Rows from block 5 of a small masked image model, named by matrix and row number. Rows with one number belong to one channel. Each number is 128 + 32 x the weight over its row's rms, rounded and kept within 0 to 255. All counts start at 0. Numbers have three digits each. After the name is the row's rms in percent of the matrix's.
Before each channel's rows are labels from the 100 images, of 14976, where the channel reaches its highest value: "responds to" is what is common among them. Only what is clearly more common there than usual is listed. The data: drawn small creatures on textured ground.
# convs0: first 3x3 conv (model.blocks.5.convs.0.weight, 192x192x3x3, each kernel summed), inputs 0-95
# convs1: second 3x3 conv (model.blocks.5.convs.1.weight, 192x192x3x3, transposed, each kernel summed), outputs 0-95

responds to: spider; large
convs0.99 090:109124131133167146083111120142151108178075045048089110147123122114121128114094108064136147166125192126089150112080055134157101169092105063157081181121081049108137102132115084131161097132108112138134127108098106122114090145189131190129073111107143109100129145055139103055058137119106145105
convs1.99 111:101186098135142137121148143075053108162140111116122100089157141139103116111157171133136197108121094086132057110101141107087164105040094132112103180119134129090109111143174096162122119130097107156158132239114129114186106172125082127166077153140092138089076107129123108139155080135136222153

responds to: snail; large; dragonfly; colour: black
convs0.54 079:153123107106111162172103187120114142134081113129133123083102166149076061090127112121099123122114143144104115172167089092150119182116129099175138136071187101085203127099110142133092148129152113068144104099121133107117166118089111130134133058099055155056169146125142140140107115153165203100
convs1.54 098:112148144127184149135098177162135091122143117132099123192154133111139129149148151106105072175219171113081109092136128199130141090137130146167121144131122129095212174144164126167131178145114103109138096162152173144133155113068155142150193142128143136142097118145143107168098141144105132088

responds to: large; starfish; dragonfly
convs0.43 084:099108088175100058122135136124163193117067140125178142072100107137095110104100152191148101103111192167141136121152116096139140136139140120145101148107097159114166140076138132112103125190107157095144106084100159112095154112158119112115144082152100126116106124146115126210153114105146108136
convs1.43 065:139129120108110140178126116150181126105112129141147174163170121107118181150106116091163101132142124050170117123185111069123153129099184144117175141106121128147163159174147127096176124184128084108150139147093168150161149158128101151118135166168128134183100142113062169071157145105146166101

responds to: white
convs0.148 104:104117124135104107147151099116105123179098115117127068131091132125121143116126105077109106111133162111145069104122117134159173169131159121133082175085117129116184122126112083094117089060121120150108172179081154124123120093105107123108104080090034121110138151094109085132156090106151110130
convs1.148 092:167142115139155135133131056241163093093149129169095100157084122130140208151140239167085085172129131107138090192133085148169117084117177145139112116184153116146097118109124118078121172119142144140114135106115156189121135171119151156131107175163091115146110153156156092096122133166130144132

responds to: yellow
convs0.64 116:165096137096103091122134061117103122086116163126108086124103167156103123100116126052122142074153099126174130093127157163157139103125106143110127094094077139084107130134101097144146122178173135104122103140168160150139142116125112124137134070120053155124119091137095082091135139145145128102
convs1.64 102:171092148074165107140131097162181172163213142141153166126109145151131148102174139113142101102089205093156137113142162145093097158097121136145130123101149151113180095074131107162112203146101125119152066075142090109118177110095220084105115080119145136218135106110138112124130139143154155096

responds to: large; snail
convs0.3 094:126142137092143177175095125153112135171101077135100097108160094091129135177108146136159151124087107158099178147137101115166107109170148105154113133189187063124184113128137136080159105158126070103144090146092157131137092076075044092222146108118131110148117132125105166130090157136111147134
convs1.3 125:121125130127071109099118208114154124084139112128136122118138121104113117125151202152143000115088052169127055148143126153153135114110112136114121143108124133061130124168101136146151182118123113132131150132126119102104113125128194129117108113149127126140147128126168142204145124110126083119

responds to: spider; crab
convs0.76 146:112093132110117044116130089141113149094112123148086217113112127123147146098111140091094179144091085121144119098115124133068096064145130117112118141145130121132086104146135145133098108156133139090123055163134105133142112076151103075153136134097174113099135136076091154122105132105087086149
convs1.76 132:123181157127146077135135148116108163123133116146124117146094105101110163171154140186140092055142079109156182129140161144102137117087139140143128178171164144136113162037091164155159087156126123128135112130100133156112135170157150050117140098135158108194128077091113116147134142150126175088

responds to: spider
convs0.191 095:110180166097099057107152122134081112109102135123124120156113111076152122103105104097144172139149071155145089131107133079068132058110118122119142143163159118157117167105129154164087078153158158138090081155116121157125164153106056084176148137096150101044077115081043143110142107150163140121
convs1.191 106:150084137075125101103111112148101152172111125133126135109120127121147113150148114143110090098107115080110166117128134148118088188135145133147113108099162087090133108204150133082166196136128113092104072106094095056144136086135130152118152128084187108107146019116141129107125140184097144118

responds to: jellyfish
convs0.49 081:116140112133121126125129102055102103094155104093135133168081102147102108130112050047167103186069146180154163082160120102215140211142116129160151144138114136140116141164117128119167069147062078197182154128154127102150174206164086106116163118163164133068132129111115105113149079161110130087
convs1.49 073:128074099108186150148085147127110140079140104119115214145172157142131133130130156116057042129170058058123103103204130114122146142125112118099118100057156135059122161122166170138103147140098094152140155096119124141138152123086176130123141159114125126139136061139146147158134156136118128125

responds to: caterpillar; red
convs0.124 086:122065066122090135106114142077085099059092160145098100109150208137141124172158121095107098112114091068136126130172169084129146072099094138151154118142054183071150142164107107120143092162121107136144121093144178098123158125134083039117151080169178153025170066120084135134152135160130144109
convs1.124 098:137058111150149108150129092186163145113108155124132189144096139151152155111121178176143067137072139200135095090153110120097103119167148108108135119157093139092140076136128139075152130160097155106121131179152090086157164135069168169096127149124139125206136163137128162115093087131140083159

responds to: white
convs0.127 131:126138139100131122110153150109155129147099085098108122145123111133125137140086088135133079106108143154088065110118112048150102174162107083105065206046145084141182130117107153137177105098097064149088136148073121185155103130141137147109103130049047141131135145076126135124078150136129100197
convs1.127 132:144101097107112104107080045162165081117155116115132138140108141143117147143133148138090160121147128087156111127128147156105174134086137160149047143115140125082096150104138083100087150110119118125145177142152154094136122167083144117095119179155069126152132111114130115076099123127141126106

responds to: jellyfish
convs0.136 096:066109161077192092100136123110123136164060074143103140098146160111152103132091186108063117116157119146129101136078091081112070076124115105129127102108129119123074072112117167148080123186123122117065087155128129164174119117149120188166097195126129152077051105068132167130098140098154131180
convs1.136 099:183200112117081111120135164082089156119161144142209131171094129112131138130149096140192180146093077127118094165146135139167103140167146174100149152131164132128107128157094077090096062158143124112180163116107136112121168140117143154156124126129140115190124197105125069132182142118110206084

responds to: large; red
convs0.133 090:116145160189100114161102113110099082108142098152088128159153153142171134100110049133131100099070201134149208106135102109165113159135132101116164097211087136145122137124103082085159011153123097110132130118152146101188176141114109129143142085119137153083158131101100107105129083160170101103
convs1.133 104:130120092123114117110110197122128144162122134125150104129216139119140124098152148195088018109078096114141095113158142149142164135154107155101128160151134115117090140115154162134097255086118110106118168161100110122159136137107136190126109144114116145153099112094140149201158120103143146103

responds to: spider; red
convs0.131 079:113085171113128131119144076137117147149060112103123086147103118101158115123087165154119152195099138143096096083104105087131105045143107109103087090144092134148089101133110095103084120125125119129088124151123123111102117135117095139168113172113164173058074123101086147112113162139088137162
convs1.131 080:119140116027134129122145172126095136162146130125160112157173133113136130123136097131150114115155085125101082135119148119113106102096111126135086130084172090041096123108125140102114093163121103125165121143125130120126143141161083073139135133111152136178125179132153121153160171119129172132

responds to: white; plain; jellyfish
convs0.106 090:141146161117106153099178111131130143109130097139146089161068094136173126114132104152110082159105141142111143103085149147223154209114092128145100143182117117193096100137138111065112078101080085144126130115109151116101091140127124127130111100071051089152118159097079117100117084133120054127
convs1.106 137:152113094105114088075118102121130110057093151128136190117122169106123140110136181168118158133123118166141108127139159141068108098098112115086082086125146087133056169130142086094097180124113118108150156158079098090164139141091111185117115144110142079147073128101127119110136124124102136123

responds to: spider; crab
convs0.89 114:094073121133064122173144084182102088194141137162125071119121196105078106122106116089163115151138183088166098144139102100135135098141147130143088143123105115149175091090133042094110049130134146105133087144087090143130130078158139094122051101122146110107097146117121096060101130113084115109
convs1.89 112:131078111159087133138112093112180098178168151113136153123153190153153165158150125118095144092145191077136068134146159086132144118129121118096160125124190165117131086138132095135143161140127124147155163220141197123205166115137162149158141121135137152161166095115100131070117131128129204155

responds to: large; beetle
convs0.173 089:114151137124133164089135121122109091160093100161115131148136064084151124127079084082095128138118086131123102095070074122190094190113104105118024174101061121128114117115111131144141101121129103127125076040087092135060059134220130124133161072125077117118111125122123094077045116150127120114
convs1.173 115:138145112117117126118105136118070095073154114128107125106115131150057137107157141094102220090150155081145129095144138095100151077083122146135086149163185128128076060086122068148107091080101095146152122213105099122181109129193134137167099136149110132085117106142117085119142138099114211140

responds to: snail
convs0.110 067:131173117132189167158108147099122129145113084062155135134118194133171103142099165175113104123101128091082169148133083074116100138107152108101092116154192102106128146109167148150142164157155079136082134146077116088143075192080148190169125106118171113095118108124142159154127118121120149109
convs1.110 073:175131159135117139113143091121137137121157133149156096161144167110089101126110151167165115141151091182112087143075101178172105061137155117113125146118143122124153124131096124092114152150125132125165102140113104173112137106135114087140093109109143111088121244148077119145139138110130138125

responds to: white; large; coat: plain; butterfly
convs0.33 091:115159139142073152135103123135133078149096068068108117161067073097144122132059091121155141161129173143095111130117063118140125133149109093115123150189094118191122126136094140100152059121082099115107167121131156171086153093146147133091105188091140112135133182101115122169129076093126129175
convs1.33 102:131116104135111128125098162161123155141166136133140155104180159140134106134113107129099133101100108098133136115172153099117153184117119173141106157113156152092104121108160096095159210120098121111137174158139110075193172120117172200109144134133113139135138024136150127097109141144149153120

responds to: white; plain
convs0.100 097:106146132165139124073181121126193091083127079110103095186105138141114130128101055099149158098113146120093130103135122102196137114129099106113081138121069084147095143152105137100186063154080063190127162108120141126150118159136128150059120068104111066121158131083162075129153060117127089105
convs1.100 081:159129136112145140147114158157053151166153162135132127120126160131090114119102106111116117150138112093176132120192130128161149174087145158140148175140174178143138102087154139121110238129100143098105157186130096104148187135113180170119104127125129157087092030110118098138127107164160148146

responds to: large; dragonfly
convs0.67 082:129116090161159125152164109136118106146121098108121095134113150109087110089171133108084112131092178068109142174164081108106137159100141090188124153125127109160151087080126079124132096102175141086122132071093097112129129102185107089120071091083146184119121131089116109158118105097154144114
convs1.67 085:115101111120155115144094136107112098066090097151131173189050165125116127177152101141127125143155122192125087122145143118121125072086160154124109148160115137094148149138064133176150142123117092139154084164145106104173145159083154156114172133150164115108080151152146073158132097136134127121

responds to: jellyfish
convs0.176 095:056106070103120100159071144169097149190104139148127140099158124098117165107139123134086128119136049173160055149166164099111144075185155184137132134072104153098141114113110125105079104130158165078117097128123081187161169100103034154171060162141138156172059126105146116120133130120141132166
convs1.176 098:125128082156051126116110123124118071133205149135144078141078160158090188101151146092108183125094113114143095133155149051168100124172138179103098177116193162091130077071123122154108140175105110088179138205114127103179182127136190169125135121131118133178122160122141130097146103131160172083

responds to: white; plain; starfish
convs0.166 096:132100139108083135134132170104129144126115082116072126164156105132108147101073094113091060137113132144089071139124108081156096133110083104120071198046123091142127116135093124098177137124103075144077129120110102161171107108149122184065079136080099145119128149048183096141100176129097143177
convs1.166 114:114108099127096100118097100105147149144163126105156152132099169163104150115126151153099172128177152115136165112149142124128155168093156179150104161150141159095104120079148117076148140098098098126144174182140142101184163148119194174095119147136072148130134070108131105077089115126120144130

responds to: spider; yellow; white
convs0.92 096:146089129154119104104184080168115133155096148074114166067115155117186150112143142088085110101090155141150071094134163132130133142132126111108181170096141162105088090130134098164062100109130139106089155158104159135174171112099102154119093142099068139123127123155104143122151097123184114118
convs1.92 090:153154127125136140121113140167157097044123122128103108115105151161065155114108149172109145165142145062149107145139143187143090070098072090078142079157128110169102107127112164123010166092129194133124126064091127135060107184140152106163119165123182084118133129156116096130140089130135119152

responds to: snail; large; brown
convs0.141 082:112154079113131141188121157153169134168117122097126148153112080117155090097112144142112090129140126149078124129110101159191130131127167132132143172082214158131176155089133172144125165103138103124164073133157137124129135117054106200130122039168118132069122121120129166070087129094197195070
convs1.141 119:081123124116093103126102177064131152134147127108118118152117140142115122100137120158127055132134113141108054137129131153154126099138118124143124150069166147131150105130092114155129193098098093113145170180159123131125148136068155182100132183147131161136107092106108092155135142124144155172

responds to: spider; brown
convs0.91 092:067104112120119128151106114113098122188106142123119081126151079118135088097134095137112134178130048145133038118200134124077112086161165158131113106059100183111194143134135111121068120119163168130088132082094086140095142123153112124116052190114104185134054103125161098120105136128160102102
convs1.91 095:144099135151135123129101046171174087064211132116154135110082171144117149125101205114146208129149145141127111096131135087118090092132142110091122099166167129132098099140121094090175141175103101082142135231133145129154167157078128178121135183139115131131134128140112125112131105145125162175

responds to: caterpillar
convs0.75 093:149129154102048131178172102125078074090162160133074112148145123156111104097172121136074111098122131104148121141114153115109114122061096149118136067122110161156052106093125095082086128118128132090172104085125089060139136117070141120070114139129142177162164158152087093104098117139125086142
convs1.75 126:118193100126160119148122052150125139016093120130117140169160160121118128134125179169111065125131066117131175166122097117141123104140127125117124150194075158126086147111104178102135252093128133095144182134114108189144152158071155196055135132157141139160143147153141098192117083136154110179

responds to: snail
convs0.138 082:090134163116115102111068170148089139184034140106082128125165202136154135154165113182078111101144097130100136113096127101126127139106121100090114154110171160134160141147109153179096160122094143070082118168134113105143126100100147144229147166103129181053138085137137137125130153119164123160
convs1.138 076:103176166144106141143156095144182117162184137144144059177114136120121151125164156071166146139157144191117134176094098153154122096153154162125170170135138137108141152124115095118106075190155138083154119122127123138140143146127117145184113154141147130178080235145131073149155105115121157166